Weights of a small encoder-decoder audio transcriber.
Model: 12.5M parameters, mfcc input, encoder arch quartznet, encoder norm batchnorm, encoder activation relu, encoder depths [5, 5, 5], encoder widths [192, 288, 432], decoder layers 6, decoder activation gelu_tanh.
Training: 5500 steps, batches of 256.
Data: trained on short made-up English sentences, spoken by a formant synthesiser in many voices, 54.1 epochs.
Rows from block 3 of the audio encoder of a small encoder-decoder audio transcriber, named by matrix and row number. Rows with one number belong to one channel. Each number is 500 + 25 x the weight over its row's rms, rounded and kept within 0 to 999. All counts start at 0. Numbers have three digits each. After the name is the row's rms in percent of the matrix's.
After each channel's rows are labels from the 100 clips, of 14848, where the channel reaches its highest value: "responds to" is what is common among them. Only what is clearly more common there than usual is listed. The data: short made-up English sentences, spoken by a formant synthesiser in many voices. In brackets: how many of the 100, against the usual share in percent.
# convs1: first pointwise conv (encoder.blocks.3.convs.1.weight, 192x192x1), inputs 0-191
# convs3: second pointwise conv (encoder.blocks.3.convs.3.weight, 192x192x1, transposed), outputs 0-191

convs1.139 100:521508508486485497542462499534494489525478498534487506530497535514461517509475519538547543536509474521517496475488498484495507510508460551491486465542519516456486533480498503540476528476480460480535487500456539511532538483506471456452491553481539523502458468502486509502498521507487496483471468479494468531451502500493554492489519554470503527498461488478482544519508527499525475500483483494479538544503500486490496494490515505489541508491503530507542503528503477457507496508554530451514522476534515517531477453470497515491521487526492510495524548506469487495498482467520532507
convs3.139 095:519528497526528473451500513483531506492510536543462485463456510469546488524498532494492467505508491516469482495526486473529478558468457557544458459502484478465523532484527527461481533528516535522548505554498479520493483523487535508483529517513514537519491533516507470535497531518533464499497534540494541476499522504475503484531474510527532487502484537491547495505514513533475529518502514522527523496482483494484471491493521502511536478504492524468484493479483470538524502550499511537524490546520502513471485507509477494504490490519488485478487459509502510469537545468537509489
responds to: /ɝ/ (77 vs 48.6); voice: child-like voice (52 vs 24.8); mains hum (38 vs 10); "our" (35 vs 14.2)

convs1.154 100:520487473541521527530523475511538471487493479481519484479468510491577501528457517477524467489487457522528515512507496515476504541510510487501493509539510513470564521465532497521511503480471464465518499528535447504493498502492524533550495467490448479487523461492491530483492494475464543500466494504503477477475519457471537525483552510485487515505506477468515505548495547522520562501492497515529483480487483499483487475474502482469484513505513515501521471485502544561509522508496542519507500499506545508469478511530491536506516470511493492506483478512534495459469492472513515445
convs3.154 112:498514482535495534513479510492499472540488487487496481503468510515521531526492473562476483485521486449527536480507547490479546487527541494494513471510508485487500485533482479474505508468548538505512492532508502550515499443465499544489524550481558529514496502519544518503530523477503495519555514469515485531461533493542471503470486504512483526510503475488481469512488527524505519507490517530516547483509501494497473526521504520488498475527516484495513515541555485470501513460484535553487500540536494538494519544485500490522512460546500497509514450498472471504483479503477539530
responds to: /ə/ (80 vs 53.1); voice: child-like voice (64 vs 24.8); "a" (38 vs 13.7)

convs1.55 098:506544540505483509465482516494467513489480482486509476513490493510436524550518494506489496480478555480496489475516479478475507471518501534521488479509526483510478482478496484497506468487447482544491484506508465475491485542483481458510468479517514540513551541460484538506487476511480518469491460475528459509487512513545478463485529532475456539515496513485521532512474490448531513501527488505518523478464506488506529525478475469522483551496484474525484497531535459490492538513471476491484476527528499516522465518527492530530511529493449520448504493510527530494465499547508461480
convs3.55 099:517518466520509504484530526489522471537477525460483451500508492531491492479518480496523475506528532502529495506525500530509492506526461546464498530534481524466478465512541489502536497518478466531518519518495467498491542465484472470477536533529503480504487449497521533542525477481474531523509525479497498466512497533516513520538466446504502489503466494516485494473491464454503486438511485476468477515478463506489462485528472474522517545523518486507476483509512480524486491485513542485493531511538479479525476463529521568541480509471539522514517521507480553518486512536489494483
responds to: /ɝ/ (82 vs 48.6); voice: child-like voice (76 vs 24.8)

convs1.85 099:470460492478506477515481488477548515491506451512454531492464523545491440501516478471502492473484513471482482456479484474532500509484489491462436519536554468541489514491474476501510477530506476509482479477494503479534509523527455496456523474510512468495504505483495485512505540497513528496539534465486495487554493466510525500478489488504494540476498520454521449498506482485493492508494499508446510474476488471515517484472508521442485513504520515491451517491490527527504528500550493485513493495469510489484478516521424499507468523513529528443509504481476493516466538469506477518
convs3.85 097:499473498511474523506509514529491492472484480502487480522479525509456517487464480471494490476514477464500466463509501502466475487485506507500551504466483487518512522479483508526513460523534505489495504475487512469456465484537484485458496482513470469505528517457489547466544461539475539536511481492461508515491462441481501505460512494527453528525470532455496518511448482483513534520492483520495512465545467493537499552485499482474519530496446488444508490481491499496503508465490538528529522508465510485468516522496513505473471481468537503510525484550467474538505496515534525519
responds to: voice: child-like voice (63 vs 24.8)

convs1.161 103:537493490599511551459480512497471471502495523436500505459484489477483512477519479493494517499499491531486496491494500469474509503495495498521529491524536516498521506496513538496491479499558460472537523530535536527478493498522555495498484511504429500490501445479502533500494504489488517535542500458527487462476535457511507499486496509496477520510492532490490487483494502485483490530517524515491501443464501467469487500499504449516491534524512481529540467492543525502510470500447545525496477507500514493528496475500473474523499499474492474520501503458475481516529514533478505437
convs3.161 105:465466483507465471481489463495500495488519478437491496518464494530484511509505503491496474491494527494458504486492501514480493541442538506473493521435474504536489504481511502490520519472548456453470459526452514550520517473521485514506480546461539513512477451502493500511495503472492547522493496481533483508467523504480462517482494484518502537475524481505503502464500532478448459504496484484474460530476489486481535472474461505481482470502512478464508476522479489522475486498488469457508499461512523559486491477444477516459452455487508475479497504496506522472510504513491490490
responds to: /ə/ (86 vs 53.1); voice: deep voice (53 vs 25); "a" (46 vs 13.7); "was" (34 vs 12.5)

convs1.62 099:457506483478460499510506505527520485487480510520498526490502477476517514567484526456500481484481540501487527509531533481479527505456470508483515530478544517496496501490471525519504522526470523534497494505500497516519516534450497512551498510494498528485535499530496508512507486483549500515459517533462490496497484445536532452483529506485493518521463488521529503504512516532531505474531550489523520470488535537534484483533460544457505490509522515462508465492526511556517530469505497470544507481492522474540538505489522544523486509516497509548543518481498496512437492532461497501
convs3.62 092:497530484482513519530538507520488468520477490509509464494525505527542546511502476508496477470513531526526493485549499448451524544502488481522508524514515498502478495507494455534559494554489508490496461489539487524483545466519531476490476501504513500485539494491506504495476488507473507460537528492474492507529498469492489543456538510471503495497463486523459498536547482519510460478541552463499493518500533526540524540523510506510552491510477470519485522510474537507515519476541530495523506451513511465461510501527492543501488511502504488474503539488502512512507455520462533455
responds to: /ɝ/ (91 vs 48.6); voice: child-like voice (82 vs 24.8); /aʊ/ (76 vs 22.4); "our" (65 vs 14.2)

convs1.180 102:492476509474524468529499486511509457492485499513483462471510536461476437466481486493494514509469457518475501468500486476520520505498508470504518532517457488497502474499496497483468494507500460496506474484508498483521520535492500527487494505471582506467536535474531487483495474467537507480506483532476500559493493533488509542466516490497492536464497526461509503468451493511478515511517488486496523484525533485465454475553567464503487506506473474487532471515494483547538485482527478495528532534506484459527518536487520470469529484512507507506478524459556501480535501491465520499
convs3.180 106:500475500517517500534500495479504523479520489509450518499550523479520438527510501486489504510454499516510462483529468481514440510503507498496530532488498501508520500537499466509467483493514489531521526533499478484497506523519514487487471503450522490479566530507511474475525442526515509524460490482506512519506460486547526468559515567530517529500516518512545464487501540488440516474505471496549490472523475545478477488498456527446494482512503538507512530523478515496521460517525507482495448502486506496513467523514504503501515514512460495491492517499517504458539520515507455510
responds to: /æ/ (66 vs 35.8); mains hum (65 vs 10); clipping (27 vs 8)

convs1.90 102:480466537587520525492492508501515528530472527493505523509473503505488480457484496484507463503486486493475493507510492474504480495518484513527457492472551506555475538530472517498556456513509503499507550536564525477486479490488542532484488520524473473499479494514510491493546482564494518508472476495535537502532503492460494493479492526509530477482496534492467526514480520466494526530477477523512464534478490477443502504473508521436493499461499519512499502473503487498462539496512514483482510530533494505473532494526486491497513482502492500488547481465450528519507450523476501512
convs3.90 093:524519510499529505468531529545546489523534498537498541530499493485509495515510471524529476520492489481530502518487511522495509535483525504505463476503544460527511463527471494532444499474492506519495511542525503497490456509487515504470505483533465469512488549474490514508480469501476504496469461492468509473496476539512482467521534507524480517509502497474488524522508507468520525462530507460489512484550510540504516521468478472511469514521476464490545503470504506540522496553555510511491454496529516518522544509512571473503478490495479479544536510507465456484494540470485507461
responds to: /ɝ/ (77 vs 48.6); /aʊ/ (47 vs 22.4); "our" (39 vs 14.2)

convs1.156 102:507488502503474476468525493497504474525494494482498460517537483497496486490471475460528451496477496501463474499481463509522473455476487500536473489533485493539492504516514452515528487497507548484446517475481500518532500528489490450504505532506533496494510538461494529520487528521498526472498536454482499544515514500550477457501493519466505529475526527518518476467512507486498469472457498485544482537521465461512530523497536493469502485530537480487460503508532485457507484482487493504521493517522449497513486502511520477505524501481506469533481469545525482462461501509557462569
convs3.156 106:517499472535484487474496493508529460495473506464441493542508525478498508488515490525517505540505503510510490499456513468484489514515510438454482514481483508446472533492465497540521508501474506483498507530521481490473546542521494479531506464476492485481496540483518478482552482439488514503468439474529468502514500519521549488533505470495508503514506529483496487518475509476489535505525480458494454562557507478485453500499517493514478503497479479456494509508514502526541522533470475510509486495513533460505478483480512549519480525509504466480500463491543501549518485463517497478
responds to: /ɪ/ (96 vs 60.8); /ð/ (70 vs 44.1); "this" (64 vs 13.9); voice: high voice (55 vs 25.4)

convs1.191 100:469512525487472499479497452521533538535486499514491471505543477531489532525527506522498531474502552477487532517520512505528519495477479484467518487449515508510522502470504500506461512502470525498468512502520487492458446487510495493486499516486468456495464507526538513483467506478562501530491555468521517536519522493497463517517551479495466459456487519531523541450516501461483492540488489482494533501486542507475515492513501537471475530496513464468519491487505477459496514516535509494501479484499507499455533495454502489486491462533512529467542529505524536485526482475551493471
convs3.191 096:508501528461493533457502514529513464528491530475540496456482509548514488509534505539455546495549523529478479492496481538527507513505494516470479474529449514499497521460476478466472520484482486487513493537521535471512502515454472520532493480518483562466490477540499507521521502495519489482544526453504477471513520501521491507530484453478452532522484481534473456480494522511511509492485490494531474459469506490465468544503486472495511526524495508521506521508487495475538540521489489506487497500528494526463517537514470506467540506441519526529494483493527504483460479510456489492
responds to: /ə/ (86 vs 53.1); voice: low voice (53 vs 24.8); /j/ (31 vs 8.6); "usual" (29 vs 2.6)

convs1.107 103:535485496505538513528460530555504540519519483500470538504516490532489497476493529465476507451469480463453534471507531511505465494529505510521494492451498527537532446486505532498526496541498534464482530520487449463478521488483487513549496487469506520453496508499544464495536477468489447437513505492511526519510479544479486530497517500514481522485527523496509493531541491475480537500517514464482507482495514491529514498493540506536514458496503520467523465462493524479498494508484519499458530533505469485525550484510497458513525491502475513500491486482484481485506525507545498534
convs3.107 097:504496538485450493531516506560487528454474507502452488501500547478477484520571505488511485529518501545450533490484519470526497467461532517478473477479522531516496512475502518478500504540522479502496478519464516515529495491516482486510502479504553489524497511487528497470462452519507511508489488548469505496488476496510457538525509502509499492482548485533492483505517526469521466470508540535475467509496491507485525522475501557496472486498455515483512453562527514500490524481473510516469495486494452467476535459504484487501524481493492471515515540491470503451536477512467485494
responds to: /ʃ/ (63 vs 21.6); /p/ (63 vs 27.9); voice: deep voice (51 vs 25); /ʊ/ (43 vs 8.3)

convs1.145 101:538514476497463485550525495510471493561481549514512453502489507529496552474494469559492493504525534512487547482462505473489488477513462486545475478516491491500463506479499484495464481560516482491512528488520484534487496486489484530502515537482453481544480490499484519516542463522465504495489496482497473512527476450499525553518484515525458495528471496484478509516485480534502517531494525509475534512510483479508501499461505490484527522461510517485515543516510480484499539513450506517486465472509493492503499519530492515475489487520523525478473510458517531442533537476533478445
convs3.145 097:518519523484499508498518488485515517528524488486499466527499514489467483483506523508517491479472529516477549557457494506510476479467548457516547464514509500544505488538461527472482541517524454511480535476510474497480513526464502537486508523496518492535521525524491492496516513515521487540544471458452482528471516543477451527490506475477483516510471473507522476497481531495486498515468507514487502552503470483502485497469539498531516529487499497448508471526520552473545560506472498470534483498530466519469512475535496483483516514528493487511469513530465515547485488511524491463
responds to: /æ/ (63 vs 35.8); "that" (38 vs 14.1)

convs1.73 100:489488471511488442496542505526521495513488464552469443466488481528537506474481499507473499541503519460500512485479521461475506511461480492533479506478477503514471512472494536533491493545494506519465513482518512485511466519487469532511472530514502479489517565481542490496476509504485522517524511498496497515502510518547395480481542492513538473475525509483484478515507528475530512474493502503490492497534463468491493475504490491516464459525483527519501525488502506504520501481489509500470473487546474476493508501485513524520496424515502474508559452470479516517543495492520492537
convs3.73 111:487430504494516508528508475505511539493490462501451485525487469503505477467471503494503481526457480481515468517478493507493470488518489508488462494474464517510532507522479491482520512493469483543504457502540478503486486495463509483455528492536486473490522471492488515483514488540491527500476468502493471486506441473537520479517449486473507467525475532458486526531496475467499532472466461502521460495504510492479507488507487509472461467439522477511470531485489457476497522471473476478480511489462457459523463463508501515454445525492480479490480493493483519481504456453510458476
responds to: /ɪ/ (95 vs 60.8); /ð/ (78 vs 44.1); "this" (65 vs 13.9); "is" (33 vs 12.8)

convs1.78 104:505529546518480492521504496544485487485471495485480449502459473473499541519523523507456468520486504537476529504519463502484475496525530543533530479517517517518471542538504548510529494472542469507524531537519515514484562474483527523513490481550499485535526507489527494504536516517532530504498484503502496532486505452498509486504481506483517520465472493476504515490519495510501553462530533496500479511492532490530457479480516527481502471516522511544569518469490467505522512521526522544523501490526524489536459452516506472457484508553476521508515509498511507484494499470512510553
convs3.78 102:517498535527523519504472492453513520464522481520531536501469524493519475534534453518458501513534536459504529475473495528514508487494492544492470469540501480473514515484512474460461503438525539515485464505493508500480463501518519524535511542512513463486486473535505514550480519487525456487524474508462486485477453517457492521510509499477523510483504492492504476512492469496532500462517503506507505501477517470470526487469483522500452504504517445504450482540489456483480487496524520515485504458483467478531528479519508460521522522468530491486472505462482437475483494490520522464
responds to: /æ/ (75 vs 35.8); voice: child-like voice (74 vs 24.8); "that" (49 vs 14.1)

convs1.56 099:466508504517534493525522512501498517485496465486508542500474463432525499503506542511481525490514472528480467522500504432513515498483472499503470532461530473509488479519516502482497464517497532480534476493505487508523439518489501484460476495534468519506507540511538486522500464455469464483528473478479505474479495473507455497488506525533515517467496473560475508525460513514493476464462487463508475494499486516524475516513492517449489521536467477532477507491518449525513484498518514486527551495489502513504477530513477471480457527518494510481537560464501503468498453548517515498
convs3.56 104:499518452502551514466512520458524497484478496502504479516528459466468499498475538519460473482462455479525454471488465500484480472479506488488481482491459537489508489479491486530468489468510505513510486451525523484489509527464508495513534469498494514491494482530507502494532520516499473487531483494498506490478483491547502512486515520514533484490460516482525437480459480528485497498503499518517499447466529505487482495454498470507493491517471534531477522505515519517497458486481463524495475548499462486526455549542481461491538453524497474478546458461472503469467536476531461490
responds to: /ɝ/ (84 vs 48.6); /aʊ/ (73 vs 22.4); voice: deep voice (62 vs 25); "our" (59 vs 14.2)

convs1.163 104:492488464544521498525496465495487502474507502473486510517543456551494502483483459469486504501504511488545526518506520538448462526475519516491501466505502487490476484496466479479540533534453493523514474514537493536538464520522550465492497510461519533463502496539491505486478523505510528538473482476520511483545533542526517464539495533497451506500484482490538500490494502451498476508507476480457477507474502473468509518514489503531483516488516524506498488505484537485557505482450451497496459504474477483522527479544495507471524492487525481470492518541500498466540497487550484535
convs3.163 102:525529508437525489472527490451504504479497515487522525523481506491536491493505448468447480491503541477488479532471506492494472472485483507460485483474531494492469530536515471448496495477511518518493513487496505490523499520480494523465521494542508477485481470462461466544457517509461486525497510511485474494495469498506469461491465557481512507503471488523498504512495537514504514458504505520504456525483523503475488494441456529503468458507520540463504506522509481545507497497522491520511464497467495518478542474533470484539531544529506458541517459464487495520503484480481450500
responds to: "was" (35 vs 12.5); "every" (33 vs 14.4)

convs1.143 098:478532526442490507556491500494481536498520523484469495453491518492492495527492459537519495536524487540531524491512511544525523490473492526513510508462504506466500535465520491440472536521456529498518505475485480473474488455494509488490498561499569504483512509479528509492491497522500509469531468533465505460471523493516489498501512493535500513505508508504518510453480522530465524501473497508517480532482497537516526496517501531528469508476479488533520507589507468537511491515506461467492524538498506479540485490517454481456515492465521500489496506490478516472480488508520487561
convs3.143 109:460472505494484510488537490478504485524515503461486459490496471482507499458487489513515469505460500480483491505512477527478459508455455489506449473457480488486493513476558510501477481524549481508518456513511478499493430504530511442506512485494519481463512483466472472496507456460455493533503492570484508500505511486456491497513444543510491482509528489514489502455480540499472522470480488469484460511463528469474510497463484524500504519524504494483486485509523454514496491530462506486486462474463479513487475500546491460463527532483488466470504463490491485469508481509472495514
responds to: mains hum (100 vs 10)

convs1.67 101:490553489520543514489488539485492488466477452505510530496471505505496532534508489517508504462538507531543483523486472515512502500510508536488507482503480510490468446520510543442474486478482495502526484503546488470489451540533507485483501484510534543478475474506514497514503507517522462497478473472484536460452532521510542527468466529533502482468491509542451531522533484518485470498521508509491509498509511532489445454543480464505531528504503486556493491511468490503542465498502476536479554504477500530541496517487476518506495530474502490489498513483492466494465454505469471494
convs3.67 099:512491502473516480516547479501511466494485481547514488538560534532557485518487505468522531463505527527513481512536494491485489513522463546516531483530515519502542508484464514512508504514489445519466511490475494497460522545488465491514481499528479514499482481531524508542508534544545513490469541522569513503492475503488469479517475501543515493517493463535531508487543506504487502452499507467467501520515500489520485487512478510474504492526500518528472498494522530484520441549519515507515466491545486486529515485528519516511518471465525538469475518476492473501557541514492518505
responds to: /ɛ/ (75 vs 47.3); voice: deep voice (71 vs 25); "friend" (30 vs 2.2)

convs1.43 098:529525555537490492526530477516528518530521530504493470540504490461456503490472525465493476490493512476473503527500520515486550473479525483492493503546478454495504474498497456541550489498530528481503519505549466520499516559459492512494505507478513544532548469463505506499552475472510510512442498457500474527486534490477481495500491500514534500470549499499512483464507483509480489538491483474503443527549488501514497485543511493492503514498534509494546502479498525492514526495503482512517471490560506475446472490529473487480510528503533465478506510473526465491499488471521476478
convs3.43 107:536517522498518473529463504500481516521484516496481517470511515451500522496486436488467502506502510522534522516500466498483522523524453466489505482476489518490530528512482485508461484522497518528554482459491513474495493501527480523500504475455500507478552494498487463496535544517483451448548494511538526459516505501545516518469482472465532478480487493515511475532516466508540467503550464497523500505511496534506499544479488512502544518483465500509469516520497548518490562533500474541506499493506519539488505544503521500513460517507528489473499470552537481524476462486471520512
responds to: voice: child-like voice (89 vs 24.8); /dʒ/ (39 vs 12.8)

convs1.34 099:510470511532472494484474481485498502529468485470494508506482471522510471489548540499506547526489473478508513537519494472463487506467489504482485476517512505492464487490531500489457515538487461494489577550521509473448476497481513508508509529510528537518492508508537484505482483555502490467504504521506463502496541555548514492485508487512523505513525486491468491510516477509473497523461470515482472520529489503476478502550472485450467450521522524439512513516529475486520492509498495511500468468557463507524477504459483462499480539528511463550514497490487519477467508456471523490
convs3.34 094:515471448524505555511514511484505525497473496482521513496498484515543541538473509499486464528523504535511530500473523508470461466490432477497504480499474517475515473527499517541477524522525502545517468501498489480518520470532505512481527547502528514512528490491508493505451551528530481483502526524551514517506510481491523542465474489526508457551530478515508505536479494489557499492478478460538515486488476482516506456470528474506466449520507566508477469510490485484512523515481504507454462515513480530517513470532514488508520524525505505513458484503479514487542479495523514538
responds to: /ɝ/ (75 vs 48.6)

convs1.19 102:514479517504507541521489523535502491475480494456474531468489517498475552481478500501490478522513525513495504522516556489496499522513439480475442460510543529491509485503532466476503539475481457495461499539524500528535480515509491480531486489501497466550478464505507486475532496546454544460498535509540477510487493476534473478522546517527485491515490520493522519489551561506501487522542513455490495464510475495489510521479516518474524460521472502506484493462470516519511560508520512489457464535501509501477532486493487478516489505514543459490469522514525511482496533507513484490
convs3.19 091:450489493457509513487451495530524474477510542523531482514503515531495477504512477521478533465507480523524493520537485507480504525475527511489496453507498496473529480488453453532500496466484499504535493520465501498534526479472469513512522486484478463470458508456509473539509488477466482519501514532536452470525489494502480503465514503507499515499552497509512537471526497496510525454517517521486481516534516454531501473525459525479491525507486512524443470480514527498503532485477505554538507492525544489530446457484462481459485495542499509501461515476506486508457523517466538506
responds to: /dʒ/ (36 vs 12.8); mains hum (35 vs 10); /ʌ/ (34 vs 14.4)

convs1.8 097:510484498572506531477507503524516494476515513457489522544462548510564534482510498519527517494469533515479479518456519471484478482514483497473469453492500493451490487518517525519503490529522510473460506503557495513514468498479512514492504539521469460511489477455480472528538479509479481526485518513538492528514459525444513496549517503475528521496478460537497486489463500464513500553491520522536503521477515496508509512507510512482494515478528457502477507492501528547502459482510497469507494513522494531521525498526493540502452515511513482545473537465453495508513491540462478488
convs3.8 091:493486500519499515506487510529503529525488522529478534467537460449436520530472500522539489517520503532525453496518471548520450503495528505498524504515481427483447476520520513488512466449471518537521481526497436471490459507518506476524484443500472507494483514482524473486506483483450494501470514542474528474533475513508476467492500489482486504497509465513503516466473511486469547481512463484527527466514535486534476473504495545485465504496480502502522507495473494481473513475516479518497514482523491482486506493486538531502504496521538480484524518491456507507504542486530469456
responds to: /æ/ (60 vs 35.8); voice: deep voice (51 vs 25); "that" (32 vs 14.1)

convs1.41 098:541514494495521474552508458493483464515522529448484498473477489525520558509487489524506470531511527526500506492484482525497539529505520530471465482488523494477477480490473496506479521499526477511490529501537510503515507500524488488466512508462476490549514458495469512506526539519488562474506499518510478455467444490508497501554444540494480537506447482502519516484526526508487509525527486500487477497468482562529480490491479479509519471458472483480492478486459543452458489512471479493501522500547474514478518512492489515465469501489474516484504519492497504502530529501550498437
convs3.41 117:472503472523478529501500518511483488482499502454514505532504481499501540514495463526456483483526525522465526518508484494463522465460489512529476488474498505524469475551500500502529561482503514489502522502440446495517486466502474493467449497509528485472489471486519471505451469475496517481496517513458464482492529510508471498488470466491479517523507535534495530535474510485533513464499468503507491512469479452469462502522509508507493503488519500470539513542553489480505512466473510477475515450467466522471452488502493476533452457518519529533471466505496489461469487474469513529
responds to: /æ/ (85 vs 35.8); /ð/ (75 vs 44.1); "that" (64 vs 14.1)

convs1.37 105:526521488516535462544535548473486480528478531498495451476559496493523533531499487534549498503500519471489483490487514487466518458466476484457513494503556450505523517496511492506518518493499489498475525482530506465494462497507483497501475456464479518466511530498473527528522507542473514544495469527492534547456499506483482487513485481451554507502518516494555524491483528480487499500489491468476513517486497468486515477519506533491483512500514440467518494525546485468486504502489520461474495491519513465452519506476491529475474486478500520468459490482505531502488564534510523496
convs3.37 100:484461511549437531503506493551510544523499512489490489468491524511473498507500467476503513520493516531504498518468479493498477509505522501475503502558465527491489504491522519526484545492495533429496482448507497515504478547521496491551486518485512494491500489532517535494510465513501525529468527450532519530495473544498538526471536477499536533516483477454482500504480525508508466515529484445495485537560470505481488464483499503462471484515471474490460534479527499512528506536490470499483546497455512515462514474518513533508489543530507509532513510518506482508517474506455474501
responds to: mains hum (38 vs 10)

convs1.111 099:458453472492475480493475455536509509491485501504486549501478490528538523491486524510484507522462470446514492505501490528516495520512513512529508504531467541532496511460510490516485493559475525551452529462512521477508519491537452509505514514517479513526490537536527519471480496476566506531451512555487543517501506515480518495467476504484498469481472507501474492521525490410506507503450502525494498532513515551517523504506538496478498515511491500464509483467484516467494473472535466506493489475486500465479476529478519475491471467488503485493511480470510514470508489488465501542
convs3.111 100:542506516479497511483504472487492546444505461519470480520478493508514520513536511484487536482469531515489506501472499518474512468489475526534508455519536486542485464487482490499476523491466527518514513471489486486469497475511510478493470485535458526455530489527499469452489502524534481519480485506439482478505502465466493498521519481476464502515477522493470531500468526552500475507515494458541452483454513474497495487500492449496551467532503491515508538468539484513516522516504478492506504543537498458549489484546463497461534516494485524503501507507490471459476516532552513499
responds to: /ə/ (87 vs 53.1); "a" (38 vs 13.7); /ʌ/ (32 vs 14.4)

convs1.15 099:480471486519472488483499526494535489505507490532440484504486480460478499484520530554525517476474506449471565491498496520511506491510484474555469523533527472471466500491502490469528477528535487501533501506459496488461529531525500497488482528501504501505542471469456491514488490525485490474494472517499490486521462482510522508470523486503537534485513471524547483533473471499540517479454488453525535525446522519499492503492477548488538543460470540485512507477503499481538460498464516478491527471476506467540518503496478528478477457482508505520485512503442503482482502524518496514
convs3.15 101:452498489522488541519555518498483528536492514476506485533492512495470482534474485532492494485519445527475501484515490546490504493469518522485493540450495519555508496494512475487475466542486497510527478488481482530530489502518501461544540470484520493525549454524484514487470507517499525533528497487506509556506482515538478493534524476498502537479488493461523536487481471466526485496526471532519487500506494510507454553486481481467501534449516486516499477533460517470487460486502511462482495482469483510481512555489529479479530512534552488502503454527487471516539482507475487478
responds to: voice: child-like voice (83 vs 24.8)

convs1.159 103:505532470548469520447534497497495497523490463513527488495551513519450479504480490526524541506508472433531528503512452497524507484483500500499516464498452517524491484479469484517519517477470553514458522529546483514484525495489511467463448474493500490479478547535501521492500518482520504483525520513483478497459464504527485498491483512472539504468528475494484513507469481546487495520493483525515516556491503478497501515496507518498466479510530526524542487478511500471484493490524479479534525473482523522513454554461504518474521555521496463527510545452509504506512494484496539465
convs3.159 097:473482508470501464465504509525515481455515468486479493534516450516449474524508531522478529482478574543467511504472478503442471504456462532505533474529521486506494529506548526460516491505462502500487479455486497524497497521560481486516481516486514449500480487536505446461496506477489524503475464493498526450507500510528521485494502517494507480487466519468483512488449498520461455485487466493518507500517505484455480473473525503479512535498475476477493523490534496473518456479523496474481522525487520529553471516506504484480469534488537525489518460493510494492486474493492499480
responds to: /ʃ/ (49 vs 21.6); /tʃ/ (40 vs 14.5)

convs1.144 099:526507491468530536455544471497539474500489524496523551492522476478469519522468492474506488526462474497544517511478451516484447561511538496508498483516471528498501493508488553497500486527528510528562473507536498465463459501476519501454474495519535533502501501510540505465470461457516485486481492470480502500535457508509494528478513541468483534530464505474512496464508483478444525498539518479479482496473518486486500523513523479496507516498459497502516457517483521473503460522509503504453485511479500528529484519521483467510516505482484497480472471501536457509539476493469492481
convs3.144 100:476472492478460457475495525468528508489522498510530458496514502502517515519462521513462516508543495499496522505531528524487509512518446538542495528517449498472463451502493452470534524475442467519449508498508477479522491487514547480504460501485471480488487479482485479504481534517482516465473531464503505501541482474466547534512497505503504486489468525530515511541523498524545473471503486472521501482493483475505493458516488512544521529536479523533545485475550527476497474499473514472474529467462486496475485512509507478477501490488466501491507469497525516516448474542534510492
responds to: /ɛ/ (79 vs 47.3); /z/ (78 vs 47.6); voice: deep voice (53 vs 25); "is" (48 vs 12.8)

convs1.59 099:502507545499467458524487505530499524506465483484470477518489453506468480527485498490529461509488516544515559486494520465523477523524498470516456474481552507528509514514478529530511507505515479515514517497479489506530492541509494449525495513517466477521542487491478505468512531464489512491492530480512538505525476415475500523495542502530491508552493511531468494506502511502522492509532498476465501491512498486467518525520488534490486480512475525471485570450484539486504537469526482531469493522510515476510546504498510516480479503493502539476480518522517459483573539523513472496
convs3.59 107:503499519464503478499542466548467500462471457482479486542469546480476514530540534488515535499522502502505527525461488492475550486476479472506472494517498516530506527485500491456473495525453524512470508519489523479511484513534463508515500500521499522475533479476505503481478510475539541508490540492475526464483471494474526452549518504492509500470471531496487466496487532538500467517475488483460461520453473526468467543535537483460535535509510476470546508497528493514523492490458493468526459520518466522515480496517504509496460519482494511474513484451497456496496511486520489521
responds to: /ʃ/ (53 vs 21.6); /tʃ/ (44 vs 14.5); "her" (33 vs 14.1)

convs1.124 096:502457515514480525543516495515503483518495470456493469523484479519489535471497502483491547526502495521497494501521507509466479516489528534543527458474512547495506497474508511462459497501522474466469523532521465507463474475503506470516514500460521499502532523526485501539475522527533461522495470529495472516501488537534487486514507482482464518493530528509527462511497500492494491472530538539508509445544454458504515509484461452494472519540528470561524505551516536432486471476513465483484509500529537497512496485471516512528523487532535510519506481512484490515529499548488489517
convs3.124 101:500519486504482454465492490505504523474511467451545508488528512511542504479521467508531469502485557532477476525473511490467491495495477512515477514469469546501495476514483474510515496552525473489475524495482498549492476490541471501449495495504484530484478443493470451523520516487508550512460522460524478469484476498492507552491491474455507508514504507523510531523474521504505453506456539497500507497482474523505493506484504489551504518459468538496487547504520526510488479489462485501488517451498442517549481457474500457520474506504458494509503462502488521472502518496501548501
responds to: /ɝ/ (75 vs 48.6)

convs1.123 098:501501546518525547537499502505505496523480488462532545493521491531536481508512542520469533476481530519502486475537516511509498496509465491461507475490488487498547493520511468486501486485519479516447499529496487523500518504524479491508541517474533538487465472540525515487508462531523460501483512558495499441486497495475499525499542474527515491508471487486487508537491533515453492500477473482560475482471501465517513463498495493491474472500491513472489434479522460480490507511525485532488528518484499464454525489533482496457486477495485478472470500487532495421517522514488543460
convs3.123 098:530529537489527465498513530496535526508510487498438511469510464542480526468517486494448523505513474516489524544476517474511460485471489443469478497546506476526533497500509495550499493531523458539523481486515495517456474516527506488504519480501492521494506496504452498493526478515480493494485475522501484521561490524526528538528544504515502529533528504538461505497500519514483475451522483503525465458479504504521480498461523489510514464442506496531468547476486488473512529497472518536495539480465492489470528499521525524482457552506498536500489527520478505469497472492500533488
responds to: /ɪ/ (93 vs 60.8); voice: deep voice (80 vs 25); "is" (38 vs 12.8); /dʒ/ (30 vs 12.8)

convs1.158 103:506513549531516537507515449484532463530476530438482493493483476508517497494487515543521533517507471502477485493518493476489489462500483459464506468507520489470488506530486499470502468482490498468532528497490506429497514485493549514488503502510486476464489425466518463507509544529472471523501516473498512517547528504476537527513522470514521500524516505508479530522493491494475489514494511499515540508464508509452498494494470493479536496503528535523518513468480464534492475530538482523495519510585500467515502472495484543511503523509503477498548514502442495518469500471522511454
convs3.158 114:501534504494521498530530569516544480520593571517515509472474490486522528491517482512530526490494470519507502522495560517544509498514494523516463521489487511475470478504485456490469486511499514509535503521539532502518504500472537535509497487552483488490483542519501548476484515499520483506513482510509503510506527514486456492471505515492500506523523510501468463475534483496491532544530528542517505500481548518530548484521482508516483521506549472537477512526516514471471496532533525501536507523488459503481478495506559498525478521469523519529490501514533479533488523484510490535
responds to: /ɛ/ (74 vs 47.3); "every" (46 vs 14.4); "a" (33 vs 13.7)